config = dict(
    image_size=32,
    horizontal_flip=True,
    steps=9100,
)
Rows from block 4 of a small self-supervised image encoder, named by matrix and row number. Rows with one number belong to one channel. Each number is 500 + 40 x the weight over its row's rms, rounded and kept within 0 to 999. All counts start at 0. Numbers have three digits each. After the name is the row's rms in percent of the matrix's.
After each channel's rows are labels from the 100 images, of 14848, where the channel reaches its highest value: "strongest on" is what is common among them. Only what is clearly more common there than usual is listed. The data: analogue clock faces.
# sq0: squeeze pointwise conv (model.blocks.4.sq.0.weight, 24x96x1x1), inputs 0-95
# e10: expand pointwise conv (model.blocks.4.e1.0.weight, 48x24x1x1, transposed), outputs 0-47
# e30: expand 3x3 conv (model.blocks.4.e3.0.weight, 48x24x3x3, transposed, each kernel summed), outputs 0-47

sq0.17 116:412540563447481473521413489434563496514436440519474526508489434465513496476516428521538497445503436447506495479515456440476522567474528477445454399511488559509516485564479439443462516489502565475516496488574429467534530499501471535507552453520484474553475518554489548517487504546504482496
e10.17 087:543443547540492505490459559513453466490478538548569471479441536565534476449529498558497490473501507538488455450453469517472555605535526521479444
e30.17 106:509484485480487485562458548465503546386562589475470514477456544486523454481511464521449520493501510535494439575422513474566494491548493488482487
strongest on: dark face

sq0.11 100:459456455480456496543537469484503507477402470495487505486537464461469520461480496435480518492526490459483520512544444505472507553467476537441475475552446506522594511462461491449394552514489544478508481451527454549538499471501467423452448467551444573527569490460571555514557452525557503491
e10.11 094:483433437514512545479474418521449470418496466522509476476561494514597489505500562514484545568557457556529468464554494543503507526474482466505470
e30.11 077:455459558551445487500556484447507436543469484506504559498525492519524473512504448504514480473500505426595399535459481540480453527572541500482482
strongest on: numerals; hour 12

sq0.22 102:443504532453425495562492529516511515490447485551460543526472520505523500506555472423490458481513465479469464474474463500474522485450544542493492464508548510574562531424510585421550466526545486481442445592456526514503492491514504494472573555501521520467483531455538547483444499427515391478
e10.22 123:522514561515534511553511412507567518524480530525424503487499493521502514505549550503492517503534516536461418515408473457602542471519491498434473
e30.22 100:464505492502484493495526483554487548521479406498564459493489476513462481504529528470483513535511526498527579338505520491487459514467446435463492
strongest on: dark face; four ticks

sq0.21 097:536565528471521440465503503487569459495480544552564463493415482453484555455608455418515530531422484533549508440441495543488501584549491459560546518478448525519510484550535489484436451535442486506485506472549461517524479560485523525521505531488543480490536525458431495437467493467474506501
e10.21 098:449588485476459518476465588496455484471549467453502456512514583481496593537470502553528494558402504494509499501516495517518503543456533542517492
e30.21 113:459473554463452482470509441464481479476484512496509462473485481495442477488494421488496496468485492507438497397432500460528502507410472396439520
strongest on: dark face

sq0.12 096:486504496565472477435460496447488538486483492500461490506473523433479463550490489559487501477540465458522554553524472486443530494543486489569474535488550490550499480559402434420542493531523463401447507530467437496494484556505509532403525479516506504571513531550442498473381482500496506522
e10.12 097:483557527469526490507418421529518452582487517532546543510455488455441480489547501411451478456481532530465532451426519491506527516491521543461464
e30.12 075:474503496509451552486473507501562522488519553545476540473516539546521545556551411587502500535414518522511483597479480540528495514439484497548529
strongest on: dark face; hour 11

sq0.14 112:477478494488387503509549464466509509479465455494436455487531455514481503520467532520481530446517521426470511565517438498485519488474497536508429468505513505539495569375469505543480586498523506498472395562544468534503483458476472549482515467465520468502543471441538576487498536508522410551
e10.14 113:592423496543492523522550478546444515474464488490474540422531444436483458475536436434438537458544472488510495501494435513497526498512491448504459
e30.14 086:491559467504528428470482508526484481569492541498547552503527496504609540493492542559520522469514487499589459511497424530462492453584452508475516
strongest on: numerals; hour 1; minute hand past 3; minutes: 15 to 19

sq0.1 094:487524516455491512453433526498517506468442467524477539535458518465493423408491525539499474473547544491503491502535453453519524485490534456466479486429478539471561467562496465458477488545546510483508540534526498490460469493511554431539441434460501441602513601532588475517543541550476475432
e10.1 100:468562516538555465500492555444509510489472574509577496478435468526529610464522514580540553453449460495496494508466475481529510535549507470519481
e30.1 100:503446498497519509494514516498542448351507551521443462482505500475509527501502537420490494442481481543444494577498490472555449558453483498532507
strongest on: dark face; hour 3; hour 9; minutes: 15 to 19

sq0.4 089:499491558502463476506473495428522507441501458506492482451480419468460501548548507530459530491433531497475531521466506496464442474505519530538490522462436434456548484467533458553542421497475444576499500528415531527524455588594463560503493444534532574461519522464556512500539494536501428502
e10.4 115:479462521462522459543526450555477458414468479503402532539460476558459475495479425528496438493474554469472420523533551502525466489484510529544503
e30.4 099:483497461524444499534525441518469471509503427487623393495503450469501528494489568495498484497497469440496413463520516510458504459457489511547529
strongest on: numerals; hour 8

sq0.13 095:500474528444509531536500525547488495461466549468533483487441522469459475508520469490551511537441583533451478457434570482481476435466460521564542492494457454517509559462498618463458474649506514539502533470477529486473557475487471505503447482530505516481543553520514497468518523448413509526
e10.13 075:491583432449495474500531546498513529489544517493496435471482522474483532571497459521553538586546471442513480534473536510552492416532554542475549
e30.13 110:480424541465538510417515483553503468508501483496528448528479470476439510480491495471522479431476490536477548373543485476479516509418461432486497
strongest on: dark face; hour 1; minute hand past 9; minutes: 45 to 49

sq0.20 092:478502467525475558490467544521562495485515513490511503429531493555422460551496504485493506509456487520436506484445493505452429444448546530536491465464551487524462554459481451422482472549514539538439477440460437577457547542483480563552518429562499451523498547460530520594568488496523513493
e10.20 087:520474469482465526504474474506504455478539495456426411478507501556490561488413450493505494428460485495563551508529512537427450509565498457560486
e30.20 079:523551475440611475517482503533455512544500485479601519518462484468529496495424569508481511460532463490439525458550513502439496468537464463515446
strongest on: numerals; hour 8; hour 2

sq0.10 107:487468527536499524517504483542527464505476488540504461446533475417475456501483542499468469516478494503485537474536511477481440502459505514457510457549480487470550528469509482542565530434399520612511568452423455472536460517486484484448471489537447502483531550530456538465358465556542549510
e10.10 089:464586592473493490543468477483479532434502483496503476531486518497592578479435495453496453545500493474508452457595515490500525478508541482558484
e30.10 111:559471451482510585554501482427483543464430480473490436494481499510452481501441533500480449544466483542526467457439546452488455596469506500493503
strongest on: numerals; hour 2; hour 8

sq0.9 099:446493457490460552556470521528513520447464432504463484560508526523494487487478502490473494421564522430455479517509434451517520498482517486445446434388417491546529489489528485458469480523457493533449434551498452396512462562531517491543549502487510506511538494471533518543555455451426468481
e10.9 100:462491494435539586525520455477528493485490548541543482411517478531551484437505543496498527447535507520430455521476450478505425489470483537538583
e30.9 083:493524462502567506521491542544522472472527463521481521495450519545456443545509565348515518512496504474513549454557529470467523475561505524541460
strongest on: numerals; hour 9; hour 3

sq0.18 094:449437445511441578519488440561534493451514490460545524444505534578480449440478520466495489473529529495444479508507491467511410492464448551513489472466501555532505517453469478507500479547496498430467515490463518502523535549479506562418515488565446532548509368504557516531481484441554481486
e10.18 092:475465507536531490534502450509562464446527416463476514514534481424503523432539472545534507578512465438540454564458542514445544438478487495490480
e30.18 104:523449476491541453488451492510482415539486426488460523526507441439535477460469467491484533454497463452460608519534448462435505474553484528503465
strongest on: numerals; hour 6

sq0.0 098:483454489527536557515508503490433518496546457512464521445556512453451451411483537552454447459561512455531592505527491508483446472522505493532436531513530500500481402470465522532519464539487502521440515436463527496422529497490432452523480486412502503485433538513555463462486506566537579503
e10.0 087:485463481541512497483427556518465596455471391555503468524506479485509509485463467486490496485543427421539530475522450468444503492465459516462456
e30.0 094:507477461499439502505502463435519490511522533450356490530473482519559474454496429486475482488451508504533489583511540467473485503541509574526450
strongest on: hour 6